A small encoder-decoder audio transcriber, trained from scratch: encoder norm groupnorm, trained on babble in 24 made-up languages, each with its own sounds, syllables and stress or tones, from a formant synthesiser.
Rows from block 5 of the audio encoder, named by matrix and row number. Each number is 128 + 24 x the weight over its row's rms, rounded and kept within 0 to 255. All counts start at 0. After the name is the row's rms in percent of the matrix's.
# c30: last pointwise conv (encoder.blocks.5.c3.0.weight, 128x128x1), inputs 0-63
c30.42 112 [ 92 128 128 118 128 128 128 128 128 106 128 128 128 128 182 161 128  57 153 128  92 128  99  89 128  67 112 128 128 128 128 128 128 128 128 128 128  92  90  55 128 128 128 163 128 152 128 128 128 128 128 128 128 100  99  89 185 128 114 118 105 128 128 128]
c30.43 087 [128 141 128  76 128  59 142 128 128 128 128 128 128 128 172 128 128 128 128  43 209 128 128 128  58 104 207 168 128 128  57 168 128 128 155 128 128 128 128 128 128 128  62 128 128 128 128 128 128 128 128 128 128 128 128 128 128 128 128 128 128 128 128  83]
c30.44 102 [128 128 109 128  95 146 143 159 128  83 128  97 105  72 128 128 115 128 189 128 128  73 128  96 128 128 128  36 128 128 128 128 128 128 128 128 128 128 128 172 166 103 117 128 128 128 128 166 185 128 112  87 128 128 170 128 128  91  59 114 128 128 128 128]
c30.45 105 [128 173 128 150 128 128 151 128 128 166  75 128 171 111 128  85 197 128 143 128 128 128 128 169 112 128 128 128 128 167  91 177 128 128 154 164 128 128  98 128 128 128 128  86 128  80 156 128 109 128 124 128 128 128 128 168 128 128 128 167 148 172 128 128]
c30.46 087 [128 128 128 128 128 128 128  91 128 128 128 128 128 128 128 128 102 128 128 128 128 128 128 128 128 150 128 128 128 128 128 176  99 128 128 128 128 128 128 128 174 128 167 128  87 128 128 128 128 128 128 128 184 128 128 128 192 128 128 167 128 128  47 128]
c30.47 092 [ 71  96  95 128 128 128 166 128 128 174  87 128 128 128  77 128  96  86 128 102 128 128 190 128 189 128 128 128 128 128 128 128 128 128 156  64 172 128 128 128 108 128 128 128 128 128 128 134 128 128  94 128 128 128 128 128 107 128 128 170 128  78 128 128]
c30.48 048 [128 128  65  93 128 128 128 128 128 128 128 128 128 128 128 128 128 128 128 128 128 128 128 128 128 128 128 128 128 128  92 128 128 128 128  70 128 128 128 128 128 128 128 204 177 128 181 102 128 128 128 128 128 181  98 128 128 128 128 128 128 128 128 128]
c30.49 103 [172 231 128 128 128 128 128 128 128 128 128 128 128 128 128 128 168 128 128  64 128 128  69 101 128  95 215  73  81 128  51 183 128 128 172 128  87 128 128  93 128 128 128 128 128 128 128 128  88 128 128 128 128 167 128 128 128 128 128  95 150 128 128  96]
c30.50 114 [184 152 128 128 173 159 148 128 167 128 128 128 128 174 156 139  99 128  89 128 128 128 128 154 128 128 165 157 128 177 128 128 128 128 128 128  81 128 128 151  73 128 196 128  83 160 128 128  53 128 102 128 105 128 128 128  75 128 128 128 128 128  65 128]
c30.51 096 [ 75 128 128 128  64  72 128 128 128 128 103  99 128 128 128 128 128 128  81 149 128 128 136 128 140  98 128  66 186 199 128  78 128 128 128 128 192  48 128 128 128 154 128 128 128  56 160 185 128 128 128 165 128 176 128 128 128 154  92 128 128 128 128 128]
c30.52 084 [128 128 128 128 128 177 128 128 128 128  19 128 128 128 188 198  83 128  83 128 137 128 128 128 128 128 128 128 128 128 128 128 128 128 128 128 172 128 128 128  72 128 128 128 128 128 128 128 128 128 128 128  79 128 128 128 128 128 128 128  74 189 128 113]
c30.53 103 [ 68 128  41 128 128 128 128 201 128 128 155 128 128 128  64 128  83 128 128 128 128 128 176 177 128 128 128 128 128 128 128 128 128 128 112 128 166 128 128 194 128 128 128 128 179 128  97 128 143 128 128 128 128 128 128 128  57 128  74 128 128 128 128 128]
c30.54 102 [128 128 128 107 128 128 128 195 128 128 128 128 128 128  98 128 105 128 128 128 128  92 181 154 158 128 128  94 128 186 128 128 168 128 101 117 128 139 128 128 128 128 128  87 128 128 128 163 128 128  86 128  99 128 128 128 128 156 128 128 128 128 128 128]
c30.55 110 [105 128  37  85  93 128 128 169 144 180 128 128  82 128 182 106  84 128  84 128  83 128 128 128 128 105 128 128 128 128 128  87 128 144 128 116 143 192 128 128 128  90  81 116 128 109 128 128 128 128 128 128 128 128 128 128 128 128 128  75 128 128 128 150]
c30.56 103 [128  77 128 119 128  51 128 103 128 128 156 128  71  76 128 128  98 128  98 101 128 128  84 128  90 128 128  95 212  92  90  98 128 128 128  83 128 115 128 128 128 128 128 128 128 197 128 224 128 149 128 128 128 128  61 128 173 128 128 128 128 128 128 128]
c30.57 087 [128  76 128 128 128 128 128 202 181 128 128 128 128 128 104  98 186 128 128 128 108 128  96 128 128 128  91 128 106 128  54 162 128 128  83 185 128 128 128 128 128 128  91 128 128 177 128 128  71 128 128 128 128 191 128 128 128 128 128 128 128 128 128 168]
c30.58 099 [167  88 128 128 211 128 128 128 196 227 166 128 128 128 181 166 128 153 128 128 128 128 128 128 128 128  67 170 128 128 128 185 128 128 165 128 128 172 128 128  95 128 128  96 128 128  97 128 128  64 128 128 128 110 183 128  99 128 128 128 128 128 128 128]
c30.59 090 [128  69 109 181 128 128 128 128 128 128 128  71 128 128 128  92 128  99 179 140 128 128 174 160  39 128 128 128 163  66 128 100 128 154 128 128 128 128 128 182 128 128 156  91 128 128 128 128 128 128 128 128 138 128  81 128  82 128 128 128 128 144 171 128]
c30.60 116 [145  88 242 128  95 146  72 153 160 213 172  92 166 128 128 128 198 128 162 128 128 128 128 119 128 156 128  67  64 128 180 128 128 128 181 128 128 128 128 128 128 128 152 128 128  98 128 128 128 128 128 128 128 128  88 128 128 128 128  87  97 128  90 128]
c30.61 098 [128 128 128 128 128 128 128 128 163 128  85 128 128 128 128 128 128 128 128 128 128 128 128 128 128 128 128 128 128 128 128 128 128 128 128  76 128 115  91 128 128 128 128 128 128 128 128 128 140  96 128 128 128 128 128  88 128 128 128 128 128 128 135  70]
c30.62 097 [128 128  76  74  74 128 128 103 149 128  70 128 128 128  87 128 173 128 153 128 128 128  51 202  84 167 152 157 128 128 128 128 128 128 128 128  79  90 128 128 192 128 128 169 164 128 128 128 128 135 145  58 128 144 128 128 159 128 128 128 128 128 128 128]
c30.63 115 [128  83 147 183 108 128  94 128 128 166  75 128 145 128 128 241 128 187 128 128 113 128 128 128 128 150  48  87 155  97 128 128 189 171 110 128  79 128 128 128 144 128 142 128 128 128 128 128 128 128  86 128  99 128 100 128 166 128  88 128 128 132  98 128]
c30.64 134 [128  43  90 128  83 128  84  78 170 128  88 114 141  85  72 101  39 128 175 128 111 153 146  96  75 159 128 128 128 128 195 255 128 128 128 128 128 128 128 128 128 128 128 128 146 128 128 128 128 128 146 128 128 150 128 170 128 128 128 128 128 128 128 128]
c30.65 092 [128 128  57 128 128 128 128 186 128 177 159  70 128 107 128 128 128 128 192 128 187  66 186 128  61  91 128  66  66 128 128 128 128 128 128 156 128 128 128 128 128  96 128 128 201 128 128 106 128 128 128 128 128 128 128 128 128 128 128 128 128 128 152 128]
c30.66 126 [128 128  65  72 128 156 187 189 199 101  99 170 150 128 116 128  38  46 187 128 189  75 170 102  72 128 128 128 128  63 157  59 128 128 128 113 128 128 128 128 155 128 128 128 128 128 128 128 128 128 128 128 153 115 128 128 128 109 128 128 128 128 157 128]
c30.67 098 [188 128 128 128 108 176 128 128 128 128 128 198 128 160 128 203 128 107 128  98 128 128  95 128 128  81 128 128 128 174 104 109 128 185 128 128 128 161 128 128 128 128 128  67 128 128 128 128 139 128 192 128 128 128 128 128 117 100 128  79 128  96 128 128]
c30.68 113 [189  94 128  28 128 128 128 128 128 117 167 128 128 107 128 128  98 128 128 128 128 128  96 128  94 128 128  84 160 122 128 128 160  93 128 128 128  85 128 128 181 128  77 128 128 146  94 128 128 128 150  99 128  93 128 128 164 128 128 128 116 128 128 128]
c30.69 082 [ 88 128 133  98 128 128 128 128 128 128 128 128 128 128 128 128 128 128 128 128 128 128 128 128 128 128 128 128 128 214 128 128 128 128 128 175 128 128 128 128 128 185 128 128 128 128 128 128 128 128 224 128 128 128 173 128 128 128 128 128 128  87 128 128]
c30.70 122 [107 128 128 128 128  80  97  54  88 128 112 128 128  68  63 116 128 128 151 128 164 128  86 133 106 128 162  82 128 156  68  96 160 107 128 128  97  73 128  84 183 128 110 128 102 162 128 147 128 128  98 128 128 166 155 128 196 128 128 154 137 128 105 128]
c30.71 089 [128 128 128 128 128 108  75 186 128 104 128 104 136 116  65 153 128  95 187 128 128 128 194  81 128 128 163 128 177 128  77 128 128  99  86 128 128 163 128 128 150 128 128  56 128 128 128 128 167 221 128 128 128 128 128 128 128 128 128 128 128 140  89  65]
c30.72 093 [149  97  95 128 128 186  63 170  89 128 229 128 128 128 128 128  56 128 195 128 128 128 128 128 128 128 176 128  88 128 194 128 128 128 155 128 128 128 180 162  94 128 128 128 128 103 128 128 128 128 128 128 128 128 128 128 128  81 128 128 128 128  69 128]
c30.73 093 [128  99 128  79 128 128  59 128 128 160 146 128 201 128 128 128  95  96 144  80 197 128 128 128  71 128 189 128 128 176 154 128 128 128 128  65 128 128 128 128 128 128 128  62 128 128 128 128 186 128 128 128 128 128 132 128 128 128 105 128 128 128 128 128]
c30.74 119 [128 128 128 110 128 128 128 161 154 100 101 128 138 128 128 128 118 128 128  73 112 127 128 128 128 128 108 128 128 128 113 128 128 128 106 128 128 128 163 128 128 153 128 166 185 128 128 128 128  83 100 128 128  77 128 164 128 108 128 150 128  99 128 128]
c30.75 089 [128 128 144 128 128 128 128 102 128 128 169 128 166  81 128 128 128 128 128 128  83 128  62 128 104 128 162 198 128 128  92 169 128 128 128 128 128 128  77 128 174 128 128 128 170 128 128 128 128 128 223 128 103 128  82  88  96 128  72  79 128 157 169 128]
c30.76 101 [ 98 107 128 103  88 128 128 128 128 128 128 128 128 128 128 128 155 128 165 123 145 128 128 158  45 128 128 128 128 156 128 128 128 104 128 128 100  82 143 108 138 128 122 150  84  94 128 128 128 128 128 128 128 194 128 128 128 156 128 128 100  72 128 158]
c30.77 073 [128 128  86  86 238 128 128 128 128 128 128 128 128 128 213 169 128 128 128 183 128 128  82 128 128 128 128 128 110 128 128 128 128 128 128 128  87 128 128 128 128 128 128 128 181  99 138 128  81 128 160 128 128  89 128 128 161 178 128 128  90 128 128 128]
c30.78 092 [128  76 128 128  81  57 128 128 169 128 128 199  80 163 128 152 128  73 128 128 149 128 128 172 128 128  61  55 128 128 128 128 128 128 128 128 128 128 128  92 128 128 128 172 128 141 128 128 128 128  88 128  89 128 128 128 128 128 128 128 128  91 112 128]
c30.79 074 [105 128 210 128 128 128 128 161 128  73 154 128 109 128 128  78 162  68 128 104  95 128 128 128 203 128  82 128 128 128 128 187 128 128 128 128 128 128 128 128 128 128 128 128 128  71 128 128 161 159 128 128 128  66 103 128 128 128 128 128 128 128 128 102]
c30.80 118 [128 128 128 128 182 107 128  99 162 128 190 150 128 218 178 128 105  93 156 128 128 153 144 128  88 207 128 183 139  74 128 128 128 124 128 128 128 121 157 128 128 178 128 128 128 128 104 128 128 128  78 149 128 171 128  89 128 128 128 128 128 128  89 128]
c30.81 123 [128 128 128 166 128  93 164 128 128 128  84 107 128 128 128 128  44 128 128 128  98 163 109 128 128 128 128 128  86 102 181 128 128 159 152 177 102 161 128 128 128 128 128 223 175 116 164 128 172 128 179 128 128 128 117 128 128 116 128 128 128 128 128 128]
c30.82 118 [128 159 183  97 128 174 128 128  66 191 128  97 128 128 128 128 128 128 225 128 148 162 128 128 128 233 128  79 128  91 207 128 128 139 128 128 150 128 128 128 128 128 128 128  83 128 183 128 150 128 128 128 107 128 128 111 128 128 180 162 128 128  82 128]
c30.83 093 [128 128  96 128 128 128 166 128 200 196 128 147 168 128 128 128 128 128 128 128 128 128 128 103 128 108 128 198 165 146  83 129 128 128 128  89 128 128 109 128 128 128 128 178 128 128 128 128 157 100 128  60 128  89 128 128 128 128 128 128 128  92 128 128]
c30.84 083 [ 76 128 128 167 128 128 149  63  96  85 128 128 128 128 128 128  80  72 128 165 128 128 128 128 191 128 171 128  81 128 181 128 128 152 128 128 128 128  82 128 128 128 128 205 104 128 128 167 128 128 128 128 128 128 128  70 128 128 109 128 128 128  96 128]
c30.85 097 [108 128 128 197  56 128 128 128 128 128 144 185  68 103 128 128 128 163 218 128 128 128  65 128 128  70 170 103 128  68 128 159 105 128 128  95 128 171  70 116 157 128  90 173 128 128 145 128 128 128 106 128 128 128 128 128 152 128 146 128 128 128 128 128]
c30.86 102 [ 98 219 128 128 171 128 128 128 100 128 189 128 128 169 128 128 128  89 128 128  39 128 128  84 128 173  52 128  93 116 128 103  90 128  78 102 168 128 116 169 128 128 128 128 164 128 128 128  99 145 155 128 128 167 128 128 128 128 128 113 128 177 128 201]
c30.87 096 [128 177 128 185 128  74  83 128 103 175 186 220 128 128 128  96 128 128  52  98 128 128 154 128 128  99 128 128 202 188 153 128 128 172 128 119 180  91 128 194 128 128 128 104 156 128 189 128 128 128 128 128 128 128 128 128 128 158 128 128 128 128 158 128]
c30.88 109 [128 128 107 128  89 128 194 128 128 128 128  68 128 128 164 180 128 128 149 128 128 128 184  99 128 128 128  78 172 157 128 128 128 128 128 128 128 128 128 128 128 155 128  78 128 128 128 108 128 128 150  88  96 128 128 128 128 182 128 149 128 128  83 128]
c30.89 107 [170 128 128 128  97  85 128 156 128 102 107  44  66 149 128  79 128 128 170 221 128 128 128 128 103 183 128  67 128 128 128 128 160 104 151 128 128  93 128 128 168 101 128 196  89 141 113 183 128 128 128 152 128 174  93 128 128 128 128 128 128 128 163 110]
c30.90 142 [128  94 128 186 176 146 170 112  66 128  98 151 184 147 171 192 187 128 128 128 128  77 112 128 128 128 128  68 128 142 128  73 154 128 128 128 128 128 128 128 128 128 128 128  76 176 104 154  96 128 128 128 128 119 155 128 229  94 128 130 128 104  53 128]
c30.91 088 [128 160 191 171 224 128 151 128 151 128 128 163 164 128 128 128 104 128 128 128 128 177 107 128 128 128 108 128 128 128 128 128 150 128 128 105 151 128 128 128  68 128 128 128 128 128 128 128 107 161 128 177 128 128  96 128 128 128 128 128 128 128 128 179]